Weights of a small segmentation model: encoder patch size [8, 8].
Rows from block 9 of the encoder of a small segmentation model, named by matrix and row number. Rows with one number within an expert belong to one neuron, the router's apart. Each number is 500 + 50 x the weight over its row's rms, rounded and kept within 0 to 999. All counts start at 0. Numbers have three digits each.
Before each expert's rows are labels from the 100 images, of 14848, where the router gives the expert most weight on average: "top examples" is what is common among them; "colour at peak" is the nearest of a few named colours to the mean colour under the peak. Only what is clearly more common there than usual is listed. The data: close-ups of made-up surfaces with and without defects.
# router: router (encoder.blocks.9.mlp.router.weight, 8x128), inputs 64-127
# up: expert up (encoder.blocks.9.mlp.up, 8x64x128), inputs 64-127
# down: expert down (encoder.blocks.9.mlp.down, 8x128x64, transposed), outputs 64-127

# expert 4
top examples: stone; wire mesh
colour at peak: grey
router.4:493624495526451511454539497535534478523485447445526487492528459499609559514555519341551548475450484546477503535543507523575577575441495536514512493527521391500416485471337581519480498493559546
up.0:469387506593477551477510408555470529476494527495448471465547450479587474419462442438446504553489483474538374432588473486494539575625593473495471463452489476544501571585538507563427408485432568
down.0:429483465535610464526449567576494547476483499473510581537554496522532495524538452490511540627522504360456538477532409542427551602474433402535551496496505542540588625476537566497469489440514507
up.1:577547526430528446465479526565498500494517455503496423515493530493416559486539516561495511562489455444465553552524497474480367583488432416504573483500452534491544582518441528330561582505503501
down.1:490491602495420527485520529537495392473487493462476382499491518503543512501526456489464400499460505587508512464395504534487494468527514498475369506511496457542495497504489517498482518552489511
up.2:493539523483484507365513578427542503549438564455522600579481446453423483592497496485454538525581482465469578492535462502442458496518523460578519489457531377506481527547568561440485489599490529
down.2:524492506462386490544551502636478454445536453553514379535481441513606546491526494504505437549467514524495496499414466496499492424564569512466342564502592458509461523469463479582490490507439496
up.3:515504488456427594438503488615492507563521501518444483486510466615491513396435502566546456518494496476389444489497493517499410539603532489514522519468569517562514439468503564415590567512493438
down.3:559455565512543481496516543603505547473530565525446487639479507496598490486504443469497432565496531487503527489521393537502484608514483511616454502483399441536528588488469509560563506554336484
up.4:544605537480448517576481472569498497539543443516498492462483591520429555495422456559538524493507536518440508583432535448470479497500536489464529535450397467372480539548495482406575516477519481
down.4:511524662464501489470585479359533549467430503543545394482521547439472471493515535444476412514513462506534404411532499482559448487545531541376499387518478543504559466487460470423459533477500528
up.5:550558525487525471505508497531541523513543484489472475528433571470466582467591531522488555593497481497467591498484528509483370446571513417465594536461472549517430526494400509340550469470580486
down.5:455504578510410517516548457418533453477505522475494434470538479440572459532523467475472372505480507679492501487443477508540463456502564503365417465523531475515533465495482468530474576562461481
up.6:507506508465552500391473438601504495490515489549498520575530497502514550383456505593506520604478448451477519503490515535459372592551490401531560492462530540531495550529528585435520587505519529
down.6:508484618497417503518536512578470475498507430459471389531495502486548509522494472486507331582471501565469506480370484551510488509527533489449393513516495410505499534502495531516489489585418481
up.7:569547547372444476508472495543514500486550515460499324479440574556479521476493462578583543465466486485459494562470537513503447453486483546468477480539433566479484433400478548467622545491510404
down.7:449499523520517492438543542461594469493489673479493459508491471510517438521471469443466547459494474589580569452587398468521516453544522487613529484493427508524559459499444467436542522479539532
up.8:512491407521460503439491589383455476496460531547455388527557406474539422501477400415535496431536526453491442551466547498521553442465531554479371506584502581470563397521606418461451492501532514
down.8:486507301516523459473499520499523531533494532499521546482507533476485491506499508559534638464515498373447540521603491494505541468513483479604524561533455494502487508506523499491548517437510535
up.9:477547503462464464544489394496470485526528521396573470437430585504510538513498446566487507445512497527523524503546498460532469465515484569545491528428531487572466410378405495608523538594516388
down.9:491474416506548475488492523483530501486475610499502553534495493506505471497480492484495640508522506458565528499668433457516508511483524501725562568479498477476517458444485517504583524470507532
up.10:504525434565584506506436401425428502470525579548506497520509570409507605467467486413467519576514413505513512457549421513423483566491509405502496481539457542521517511547554437595495473487516628
down.10:376491533530473523528488513422603498530439396458521517412518480466485527534542494530489409528529543532406491493484525468487506531488509509357537542511586512518473489508561444494441500519501485
up.11:577434476518475501506484532533468461499586395594485513502500510467543572416536534508549517590501469542457506536484531483488457571506508372473512559598475674552511532583546464496531522456536520
down.11:462544551509524550507488427525534501537465438428466543429515520510466506478542482533508402506505514593470488474451549527465545578485490537384542481499445481527522522538513465480459506574455467
up.12:508492541473544525512469543465493490486541369499470517487473515504427479430455506447550486455500536526501415575405519661476563534464511556400541527584472631547533500496494486489531501400537464
down.12:502526486454553442446468509470494532534449555436544538525553461453461460478542560502506596457467480409541565491669552490521511463435454527524630481508384520466511480517563526371556496461474495
up.13:478516558454534436426506520608565512525547466497482445620506472487515528451649489540501492510492422424496553524509500503502473600527486451579565531510491515555529583488494562471517545500506516
down.13:545500495449395500501493528643502473474486534460503347533500506508542498521510483492475452478491498519521494497446485512504476415503515535526336514474498447515464526494485513494517527503467491
up.14:504568498583399608467500513414591478513491514529485595530483437520530565432424498510467494526469531515470560521472437510490454470509490428570566512473467459557463516626504549472503529455566481
down.14:576488553468476485521553472516490523496519379514524472421495501492565501530540511508532409588476455491509521522448539505498494481538625521418449544521541428510415513512486446482493503604342426
up.15:484581504565448620561484399434461387520528470488518582467464525536549515438389467519536486418515454611491529549437454550517510467471468587548490581457489474491511512511469481613539590528518443
down.15:489499393494525440490463518462533597499458531503518526500493512487483473517525537500543665537517477358523522488660484462511476534506493527677586543502469492492465474477514490468566482503511499
up.16:485431527493473510385477580510530508454508515532501594552483476540433520461511528437529507531424527487517523538488509617458464501465501413492561507486582467551487525561529552325485499449538528
down.16:551509581488466477494546474569416456491556481469514465483480506485578467531461470473497396538403501479506535546384530514499510452540530506347406516507504430476447532535487497528471518567353432
up.17:473593541547441631541496412494471465505476571551473508423468491521547533430355435526512450492546505548489448527454476511483470485520515536565474504423457500513541468556511494578533595481515483
down.17:505473464516555436508545539528544651510515472560505536536486479488494477493504544437523577573502514362520485479537422465457534596545512539669573519545495464515499501518507471452559428477442499
up.18:516504481495447504515531447475449477538494474478504459498481400569571499489483470565537484343453518517494475530504503492588498395522497673515439518500549482532527390441418496589542492572451396
down.18:533481371510566469500480518545507535497480588508490541574518486494522460470490481493487660506513502406545486491640469474500510513490488491746553533501469508495487499475488546508554495466477521
up.19:431539493536616523533527359503479473509518549537468548434459491452586576442522511455492463449558444500506460420531552475550450533511478573577456507514461501543465483542460495608474516518475537
down.19:481486403525577422544442530564523553521471531477479551540478467500511470489493529453531664537538515331519462510638461488475515581489501468684572536510497478524505533480522514506597463476494518
up.20:521447539483461476395481589481561521532514528420503485560481504460468514413625508506503507534491494461463554500523549567487404430507493463456540531493540504536465482468381520391533470540554500
down.20:523505517512399528532544464500522377517525573491512365539504495477625463545493472503496397466475530618464562530456459513566458379536573499443359508519499446504516462500481500597535568524428483
up.21:551510454516433516516553559401461453498485429510471399527536358548541450507484474501531454335477530507521492542459484510563500392500507687482412492557526510523510393473437472555531484556494403
down.21:502485319498545472489462509540476515492485589501513547577512507493520480479497490512501650483511489372524486499648477505503511509489479503706528546507467484510488498486494536497568509447490514
up.22:451564524509454409494500438460506509495481554462559498414474535440507546494511452511439590495546491516487492459611492367523501440537511567524490497432417475543418479435410479582459488523438415
down.22:454476354521521483518474545433553499506471582505520563494497456536475463487491501482520666513509505442499522492652417460511490506501538483649567515493526530533527476476504484486557523450508538

# expert 2
top examples: wire mesh; hole
colour at peak: grey
router.2:512590504530426503636495525499535477518516510536507513494466542529511483614487505552532524510498453502513501519502507391478489522542485492492485485360474460421508357477511595495478619430510555
up.0:423448554528526582488501456508486536512502464531477577452546418551486487559529539473523447490487474457466411513518553522545521474508482526478484537534495389528466500533663463513484427514484535
down.0:583463443503515461474572469467477408508558463528474617518507493489475490506510441461519532505495471549466546515402421468474501489512444516717538493449533520506479494458467541452578511479508539
up.1:494544439519499545431531582507538449590417517504554491565474474508447499453536495551506509578406474459465501566534485544464523509504430444474552504555496532511476408475439528534513506434473441
down.1:487489469506493492541519540471426472476617437569479478431478589431507475538540528517460539464517521434547494465483366440471516591474429525633459448508509474501431491506429473474542480549522487
up.2:512500516427543516455454553477530465564423485436542512476508461523444464572450480502519594437506463473455438646547554502459539419413418563491471489551449470427526578475515455449487478509443465
down.2:503490404520534423499499498562473511537567541487479577575506549496528528521541513517508566452509484402545489468467376483500476458523480582667508459494554498523489519471512519494525495510478514
up.3:479518529630472499542535559514436486524538466588381604451563468572460365520497513407475408525549535552501447477494496493530552539590567516469454495562517558515437458550550444495547475499490499
down.3:549509510468542557499544491611483471525508594462494620478495442539438504508485481468498541556465510501435566489505518505467548570443454495616568529412411483486463463444442592419523520590393410
up.4:452463492436453463507484534479442481437526521468501443528463539468563507526490400450504528379559478527521462512491472474521482403411503620577360531523535500456537508418551497466452512540443464
down.4:509537388512484476455470510571508460517517571487489593526504502511555494486488529511487559481493426452526518453496462470510499512545486518701519477509554484530540537524508534468524517528432512
up.5:524419503464554480505479585625526479527565510513418400562454473413501521442560461467478468448455470490497525491475426513503511494522493487534445436499708496550561462531491454446490475565429374
down.5:465523499482459549496519537581491429520566481518494571489485512549536435420483505506462494543457456475424546481530487504549513610497400532702533543560547478510399477501441534485559589515527551
up.6:438526520564528470497498525488544487436521558492490523466520486447501505501534469429480547509540533513531411416533472483485531540545464484532524493494447498577482588551503552536559520536449544
down.6:521471469484411474523491508705510459495551494512504422621487515494521510518496555519495512508521496459561504496460483474503480550462514476493470522491498505528489526505448479495541510487485530
up.7:475543474535491489541536536464541425467517501477544544515474542486498507541529476501451531491575518607450524459481492450499579488505521487576511603492494497524452486537526579574538536525496570
down.7:562469505465390484487471498709538456490553490501513403571495501484495515520461558497492512466493501499544513493470471506487473550462497507485479527496483496495508517488445479513563524493500516
up.8:505556503514481513543522506535586429465509506488508546482471503510449523520547516556465540484483506584446494427498429460498604567537439497565503573467514506540453494550497577599527510533515535
down.8:550479491468394505518471495767507423498588481485516435560507518509507505511480563493488507462489502482562521505494469493504485578459476505521456516495492508502483517497444468511566519498483510
up.9:579583489501530567515539447480525547543516419489557497550424527471596556427525513556472387522468489543550614476488557462523501527546538467510576450437658502516529395477387490546492555476556526
down.9:586593500539479570517535504382540456497421459482523485414500486438557444491489452502477517476490573511502643506608492469506458537530479475615492544547442386486525406494496512563507547543568492
up.10:500519461436494445544432531403440481491460501426565505479527587463582472615474433493486546425596436516460553586528566435440504442378470537472462550522491467420464489407502513531454473459490512
down.10:520506400479529469462405542479533531481500607462501534518495494493542539514484507499508579386532477534569434477477414489503471421513483522619536441486530487507638537503566511455483467557405472
up.11:496529558505566522511500477504539450556446481517498553498581458553413412575530532540532392503541456426427445522543549464537510557480453491420514484531460502493486495502568479449483456471530473
down.11:521499488519604473518539514465463463511537523481515575561489526469516547516568462440499587493467477489460515528471366473485498539489422486659548478475529492488459490472465578452530508543478518
up.12:468489554504559508468499552513555498481429466547567500526544468591444472568518480507493417502473438383390419605552580511492522541460436478398523505515438455479467512511550507477434499413577496
down.12:500482486485531460517519503417503471481535503514485533530475558482488550532554448481483607454497481489524500459455378488444514472517407573587461453488586454462457484500453523427492472529545531
up.13:469394438427593602458494444472570460503535539506473400500489524446489529482537490502488446445489518471420513478439533491498509480442445507406528465494508504567517465500546567490500504475552438
down.13:468483441498481517468568524312525365502549447540495594493491503489527498465506421474481515469501462563437462516418377525486503504526476416615529477530581515524458544496532562467522516503547579
up.14:512421495505578587516490484486553432512411478431476583488529430521464450547527493522502480484517452503429474591483516503484493346488449488554457559496577411496489471482615416473497512516437537
down.14:564575399537506432437504478427511467509575531474502561513488521502460501546495476497495611495546486516497511444428444492481507453532431549630448522486507514494468491475500555490538490463496513
up.15:450548465570505514477543544562508492459474537527469535442536461442437507509562491435482469526532490477458466456513515501496551574530402448514525481516513503589519496575528557532519510517522603
down.15:515461490457389507529498519722500439502573496506513433587507511480522489532496576501514490489526498489568491507441475445487475559468497510469475529498487515515494509469425447485511517483496534
up.16:528514520534490541498501508423496444500459463487540586536536517526488468533584420506492495506500481490399599573500634535450478530508465459443529607488433431460421485511509546483506540397538590
down.16:552481533468510500445423475347570526485453531476490443497473491458451526536485517510506526463581497613569471483454446526511495390487488509390514474471463505473540507468565485482456461544532491
up.17:495466500432563528457448511485475522559458511566533488475523523521418488554411540572517506482457497380442475541466468504505469474459458541351487415535432461450479513431501497444501501423492469
down.17:519495438513568469493535495401471463505559468498522636535503553478499536539609436468488567459492497475468481494497402505498536546510453499677507473520558521518474482486550545520492482549470519
up.18:497510464555530489479501505417465438505403508449530616495543515504481494599681455507489474509535485509479536541481623453431506481476430473463528612481479463542449504484560564507459576450525616
down.18:611468433480493559470491471401600534483464502545484440525504486497494499529479501479496520461630499639559528509391429510529448381490563482429475502494425498503499507438518488519479497512568505
up.19:473492516538458421508470622489511464349516540420456464544435529498521495501596462440452578458498504554497461458543424523499529433498493529557475633587407539502408479478490539514473509603441393
down.19:564512450466376466505465479717505495485519547464522387558493536535543483484479567534502505447484460407544551492475519493537473504469484515545494511499523516496485512520507501446587523503474465
up.20:558507500464453547608516469465511512525510482510505511547440538455613527481510467568481486488455467566515659521491567475494469470492501508535519562480636523415494440412414494518509503471536532
down.20:511532501514497506403443524426596452494414539388509474421482436487552465475459498489460533442497533563525564499595507467522429523487473525594514485540471429480582471483526493537505549554492439
up.21:425535550542525561479497416494522545521488449519533506496487418536508484566474564535540547408521445445454468519513576507559508422483496600429494547462478373517531482458602452573413447499523485
down.21:577529405500513459484510480458496410488535485465487623509489505491516496506539476488519526469479479486486497499472423473473497481506472495813565506506525534509516504461508533480525519494508529
up.22:452525543514530482503476478500510478564470488494455520428529432509536480580445526494528535367628491527508410479525522489546519380452462667551444484483528431503555543480580419517464462528421494
down.22:550524402520519458485521501586476429508554516501488615548498508496518486510534493507493546510497469455500536477494454480500487523525480516795562507498503526508528497489493535491526522482484546

# expert 0
top examples: wire mesh; bright spot
colour at peak: grey
router.0:510484467442523516478491637512445525434504445455527513480576571527448571339456538555505506510545530499437540483456488431454459476469552505547523497494446621467512514455567485557537454549520500
up.0:452487511456541460512518502513533531501532496576532575539388540495522560536612552523505584460443449529468508455496487540503458388603466553509579536473553500552632503494439478454457496545462431
down.0:549514388513536518483558490693502591478534458486480511438514513520517508506498518499490589502498469438434531504416448544520499726504517489446440487489496514507481526488484494505503510541508490
up.1:467646551575520481469509544421465493549496480541515513493487461533506417519538514496490614504494432479441593455532499511459497497488402515514511476470512577504390536611535475410457494576509511
down.1:446518509519525531491576424547423636535553501534501454496429548553530458521509504534537585538492503405541541489494450494457374504502553549435543428523493435505570495462479517480488500473445499
up.2:526575390438547523642464421575473490445469414427538465496536552518533469575437486534487537435532563481465566560467535491480590488390457527426433492496611491456518463377505501519540487532521415
down.2:456491503483452430477501489615504503450455572519504453496501465523523481499526495545479550502492418506509509504500444533489454344503492486645607511524529499489475442533538448557427489540493567
up.3:512531478432580521540451453472519532481470485518579465543578610498447550567416529538501564556548464416484487489504596487507587458459576437443504493465587484481441497445516407491464501555572552
down.3:546491583508426452575524552401513555527560528507582477622531480542491447458457505560486538526462523509594569543507522463458582423513461483657496478498508542468549485557513463533490461486420577
up.4:488547467448571550697432480527526514457456502425481456603518564528434505548502482549469512499464606457488573530551528481487560480511425480453530552454540476487430462398587435459508474484488477
down.4:526484556507421411456480491544539486448502548472493455506495501520526471492546504589493608511480422539575545500513458493499471370500455468723524510517515479494533461527492506517464509532489575
up.5:517518384514491470583511478532463527520528516555445469512575413517520451504414526467489519400561480438591473452459465523506542504497543596418328461543545461479493546556483529434512408492497435
down.5:458542446497559463499489465667527516500467557492516497486509514502464483519459465519469505449536486405486483527555474538489488470462476513500584518481485515475474473496501479502544496578501495
up.6:502566524518505457504515411542488459423486444442421480491455568455437523506459501523461519522510523519482522598541433568510416543470529447504544569532500574474426527403407471526584569527398464
down.6:483434419498493616509466521594456498472448486546496450443468486546523519455482552522508498553520504555490545507460592481474480389484471463537468496497645409461561432543477413587537433485569576
up.7:474598430503484456543488449539519501417483491541390483472547522513438531552576526506408509537582602479502509446540512478516460463511486508463528500422572463477474465381630432455493449388543507
down.7:487512406544525420515524535572470554538491514466490492405486556509541471543467450583452517518506445468490535468472407561564515396521516490526539498487465536487481486515528513494599532530420427
up.8:489563433452538582553447398566439476532473450516575495481507555513512508493405534484543580513611491476465463550451519587513546475366504447480468556568537588530543507495399478538527539580482416
down.8:489505501455494472522435525539490494491399484516514468553508473521464516509544510437496500487479507436524500546522497533402502366473488491519570494515594437500546495520516420521368447467488572
up.9:466545554484583538481472453403500519564536514537525591564459575455555565565547576487440481493540491508517538458491632408466550459495487458511522514416537397525478598518519527507437483494525597
down.9:558503592565492462572493494525517491484534530465515506535504532518443462470454547514507533582475574457546512546558464502531493520488474413534583510498487553528600490487486520551519530588436510
up.10:483551435459550449591490493579476551567513474503519454574488451549420452551520510471537549421511470458557545515448501552501555562416444591433414499577513535494513482587469537426456466582546360
down.10:485529434474525509461573454759497558482484501501489497525540516510495508513459446485470511493502451419481499499496487528485491602504453514532488500475508525456470497509473466496483473554520509
up.11:517561486448586538501485492464497489501480444488525465541493537493479495572480520476510502500535478501443535557549614555511643462441505442516507488548493640474521468502480494491505477570505446
down.11:549464610502359509519557514549472509424507511580496425552544440506513506483531518500534572519477495450543565509492481516483502454552443499609404443485559488475393432510530380516402452495497595
up.12:461497482510520457572485542479451504518580537562474496537588447522536456519504548480443518423536528505591498305487503477494534472492494604473417461475502394483437526522589497503468443365512619
down.12:479550473507562455503505472614541534526481534466507499460490525485470489518474474529490526454518493407493485522545435521515461442490466499519638488506479539487502474484493507480556535598449447
up.13:492469542500565503507478407461545573499520508517477516547472618453567567459537619540419534504496471458506551382529590479477539473477472501449544504397498369531445547459527519583477455408512580
down.13:551526554522530466519472493537556497516490554459530491562483528495463466461492483543496555566478546490513531517569460494559466430516474421587616527512524540496573432478470558575559549600455521
up.14:499419486527508496454546558521488462470497538577413572473468363511540492485513469465498451542455503554508482443505401549543470505565558476538514542565495486570606527544448454501488508452468529
down.14:505499428479514590527470493594496549501449445485510472434496483512529550511486531475501531491510511489373453498430538526507557692493503447371446569461428484535438528488489484507555490430597457
up.15:497476546549450452470547395545494523548512531584415447508517467454498521393563533467459530537503452460577488406528422532526464491567443466523497517400482490594480568658497512492503482438513633
down.15:458542462522580527535502502686474573548481456411529593460485596490495495506452422505484503554493519435460520523465483524518548595468498443413550524480358519511569481493526571489615533486493430
up.16:477556440532475513638501443528445502468597511548497509588538424542560449461451537501479522421488509495500534365455463502490561455506471596482392488463580409505480487536540530482478440424566546
down.16:460576488506531447485503448637527513512449589486503519501485519477458479518470454514485510507490493391491460519550436544514475441475474489517632510513470535488511492478508497480508521566457498
up.17:510455545489540596602447459484487536519502459463540435558509535530518490503501554606495503494432515432462509537511611491533594502450452487394463472475584496458427478468504515474472486509542520
down.17:512509623484492408477505504455552468487487561499506536646505472475478460461526478525520526523497512525579562510548480489485496372480434487623609563511552510492545489510484507484474498556460579
up.18:512519525385569527543434441548575521510478494444488508592520644482478595539478536550485522523513510483459545492546560481473574498473511445444535522492512442481452509380548423535485482438508536
down.18:603460566501422463529508511459589487481537511479538463574494501530484461463475522593511641518484495543545518511492528454501552381541460464692478523508543484473485406533486501563533503545407633
up.19:512530494514471555449472500563487506624455531583469480629540498495487559409504485512491494574501537480547467459464482454556485481524477433475483576460537507515520541663421489471561577484473617
down.19:509517555525521504541443531456528474587446404409531575557479501502426502475452461469478513538514564515525510519454571489473611478496521446485472512489410427471578551521543540486443482440414511
up.20:500449410519473440621519450481508543413551527520494460460493439537507364535467462523492558473454584503449509477520393516529521480519484559541478489477520527489471394407504478492564478494543460
down.20:427526363497534470405589458696475548487487497495501444440491554504551508540524528551452475447495407377383518530449442541516459618485461524455503446470567504504474486473521434466501553536491453
up.21:499548467503455603611515423539484472422527482473542458529490550541572447507441510573412535453496567486525560455488482496502541501449447527437432497402600469516425438422531521585514461474519455
down.21:459525499495499407486450514598548464485440603486523494474481495474458469489506469521465489496471491476520486506527405508519492346455463475590599509505505525493538484489528497524506550571491520
up.22:456463479530516498541467528479424513530517537515443523485595481541556412494441498498456514452539531450556481372509511500480529530496520578411427423509525436456437548541523541502500437383477572
down.22:462545506479577453487470466588547496520476581477521498467473506496459467514476475527467512465523490429510471505577472515493491436474486530537613526512489493488508467473516490503548514600493463

# expert 6
top examples: circuit traces; hole
colour at peak: green
router.6:470528492407474488637476518526548496562485471490478514526474472458585490569457463392363532518478491509459443485568496464482544451419488479512469518549550417552449513487348453447451529482516533
up.0:443423537470525513473560500510443535472476503575497425507486602441528591497549432468452423512508534514495489486439516499547446468574522463477511497428607534497470508410601458458574534468462464
down.0:477514528473469558498509431433556450459469414528512536444485443480596459517538519467507549478496546531596498486504606511490440509436511534502440644448526470534557514461495490543552500497541590
up.1:456523498598479423465530479425551468555570528490418434515490518423568462458506473395490475485644491520565459413541463570499498449547498516546491474470446497552491546655463464578503474577413539
down.1:520511448485483468477496483484526544457556609554480548521528512533491518474549516511508525561487430458463557495477547530457522655501511412463558451497526507528434541514448444471457433415581510
up.2:544503525502480568532466484484465520462459491552466392533561459611493467515455486550562513368435509522455376530443507474533558420491517677491512462523530478416540477510434466443509410521494469
down.2:496507371488477487489504505231570499499523568499500588498498516488511508517530536519486588496482498493527547508551491485510539474503478462514629553495487515488503517498492501482517495516500478
up.3:516504545483477573504469483448487500483445492552476407534544475501505473528449475516509506351494516507444380523447503447520592358486517719506511479494560447461599498490493406449499439497492533
down.3:469503372483471470478493499212573502496494622503497578470502505494527507521542533508495615484488497487513557516557505498503525470480473468522618553472503528497493498496507489490505486494497476
up.4:444444485457507511493551457558445540450529521602462432461466555449516594504516453464416436512531541519552501503443535505531419455551527440462535476477624508503448530386539477447555538467497458
down.4:468523620506484583545519429413526448503461397471532548425487480489588483491483506510508514493458504524617487547466645539453437509439508540456438604469535451514498493470521492543515513500550542
up.5:423532573506471475474455463442453461609442498453476529512478557475496486473524457567485397498484506493499481532574472513477477545530497517481554419522478601458527499459440527464536579550420477
down.5:572524404488355605521488510423496435458575481594477408459462432530528509501556565535507476405474456509489540450478452498488462519498459503429495525482476482504490497523411447501544450492583535
up.6:424528506537484531432489548446446464555498507569432505501534473430494419537458426357454538415634477551498361430481452546489592369471489605541509505512568511510537523517530419535487509519438550
down.6:503513389459477379479506508307556524481484627521509545496490527536506512500574531507492596483455472455501619484529499533503509486450479470508571461486522514532452502482516493482472502476528506
up.7:436495565481437533524447578424411581443468501558483440557496453557447519483484473510510556456418502414487468624512526517489535438493542561509492507580508465416473455466511384377437389475500515
down.7:497472399484439509473545516221567539509451551496505557471500525482502513515539540505478619453512535479521537523559504531504463427525512511426574527510490504494522479499519488490426505517473483
up.8:532361533540457465394520511593503542406526479575545426525513490428454558383469530531483525534329522431488581457493542527529444441612470494459497487467532513537473451498529529507553503412461497
down.8:445453592487423543501535506552592454505351469420534514548499518458440530526539494496504509471529541582680481526435505481512474504421492519502482566487521484501620449468526429471483518580501456
up.9:482480494498534529436504504555617478435470448432537571527462486472392573478538546540497468510431475482491603578520513486505391529539479461552522583489452474502547520502551598504446469546527390
down.9:506491642495365494485516483568526453505462424472492455513505486519470523489533494504515456475520535595711466486465440481531450554522532514405412484508511464503490504477491420535493529511477564
up.10:519455542575494528551486402494443501600486463604572468512494599543455494451520469628485465509486539500502516479506371511519586528563481478509560448477537610445513456508450532444603585479452487
down.10:552536395469432565561446519459499521514545453599520443506517414495494545500452625503463415474521487565542493486391478469534497447466486506461516520460495548486475487463515487439558464551520403
up.11:537531585493464542524468497452390492487471450453524478548492451556501518447468529557513536429410484555467528524444516445505510495479505610515522484534581453437496502546399504462517470485462461
down.11:517498339517475485479507534267580505516503588512508567492499518527532492528534562520505582502500499495483527506569476503522564477503469457513627581506518512487518506530513485494537474517497496
up.12:441483497534499480515525440535421568475526527583523473476538460524523421529470465543518489512501554518589496457481483505536521407489545493481499485492543566591545428402510500596519629475504529
down.12:427514496474583415531414482445464500490402552400552539464519523453541529475510434502483530498495430463469472552533568518509515492372525462550555423455533507498555473435544516496477546542443446
up.13:526487443512475570441531557562561461490490389458455564512504516447366533508437532561483552490475452479467472580482416498529513667540443481503537490483491528473522519510556495424510440531507447
down.13:533482624463356545522507483531532470487531395512517456498503457497441511502526538485490533524485533586734518478442479478502474548510503533425420481497507484461462518465537451513514513583516520
up.14:522500548551478489482460507420494475507486498427473473408509488457567489370450495472525442464517499533573447404511476562485484525496505578517505440484468505582494526624427488598493539573422504
down.14:506490366517472498446522516411542493480526553540470533533506484519514501527503533525506534539502466496447557496517465527491526570526456436481621501451524551502520475489504490468523461472521521
up.15:397521535468535537425456573480508528514454406470525601499502557463418537625481504541499495532514484503504527591532527446461432572514483461541572583475440474428557546524588507421472471551466449
down.15:538486663437377500487506492509544490472477466449515451505514511499486533476549576517491462483497519625716518475465505490528435536489482576414450439466526454483488473478494408498479505546521544
up.16:434510489503546559408458539537555498504440424474569603476505535464437531629506512563498521512498467501497548582540489438511415566516434445511561614457476465475545512522566551445469505523484433
down.16:530482640468352493505497488529527491482463458474510435507513504516468543484549543507479454491503533616740509491464495500515461538496509564445465458461522456472481497463496420504503505565512543
up.17:527426460485486436501564454573508536437515503465475494498422534415566603512502485437445467577507506495505553551468503482487410552555498425471500474436571490513428610413535500477605508568480420
down.17:460506638522460566569503414482489501545485413491523502466534496515547456509520560519518510516513530528674425522484561520502478561498451540456453631506488485513480537534480504538529522518515560
up.18:425540522455538562441447532584537493496443420465552593488519516473439534588495559560506548543470475477466489597549515457490423603449463470509525554517446469432576527464522545446425462529510418
down.18:526481657466374499492488491520537482480477470440514447483506495505465522483559545510472466464502513632715500474445497486527449519506507576414467458476504465459484493466505444512490509554502541
up.19:479422574555493473423507430528530565500506534560570488522510508430499481427495479549493503559488576490529510495406409564492425461679480453477544400429516529504514512492483506524603541449379523
down.19:447538557479460553563431464538493490491404465499489404543467499548506526487521532529504423502518486555675514498413615544522497566401469495469530554448565499503547490468460486479530499484549517
up.20:497544471481475529522493477480491528565566511612555435472564459556484474560419539535516536483485494481477443472471496506522554433403534525504491523511524510505501418480515455529475516374544583
down.20:480504494439506396489510543422529531488454553414523560425522531398503522519571457511481613508508469501498527551549472454503507408449483495595524469464484556485439447467578522416538545606512323
up.21:476511465508494543445480569613527451520461453539542553491503550478387532644537578590469551510503473484470505551503473449523437570478427470534538626482525506421543514463567538425435461504491432
down.21:536487651457399492510521492534541484510471454430510433493489508504465525473550532511484491483494516601677505461459498471525451547480501576469402454491523469472485502463496466479496508597504514
up.22:551536486518466538562471459468446544437493424568531401506536467598479525481462464582533521395429569514517421476473496460544527368517527603461539495534493527440583495544434416494541405505456460
down.22:515498384496473482467515502254581507493508567505507580493511506503520500520532531532508593502502491499487531521534514525529535453503428442514657580494499518491525512516480516498526488491488488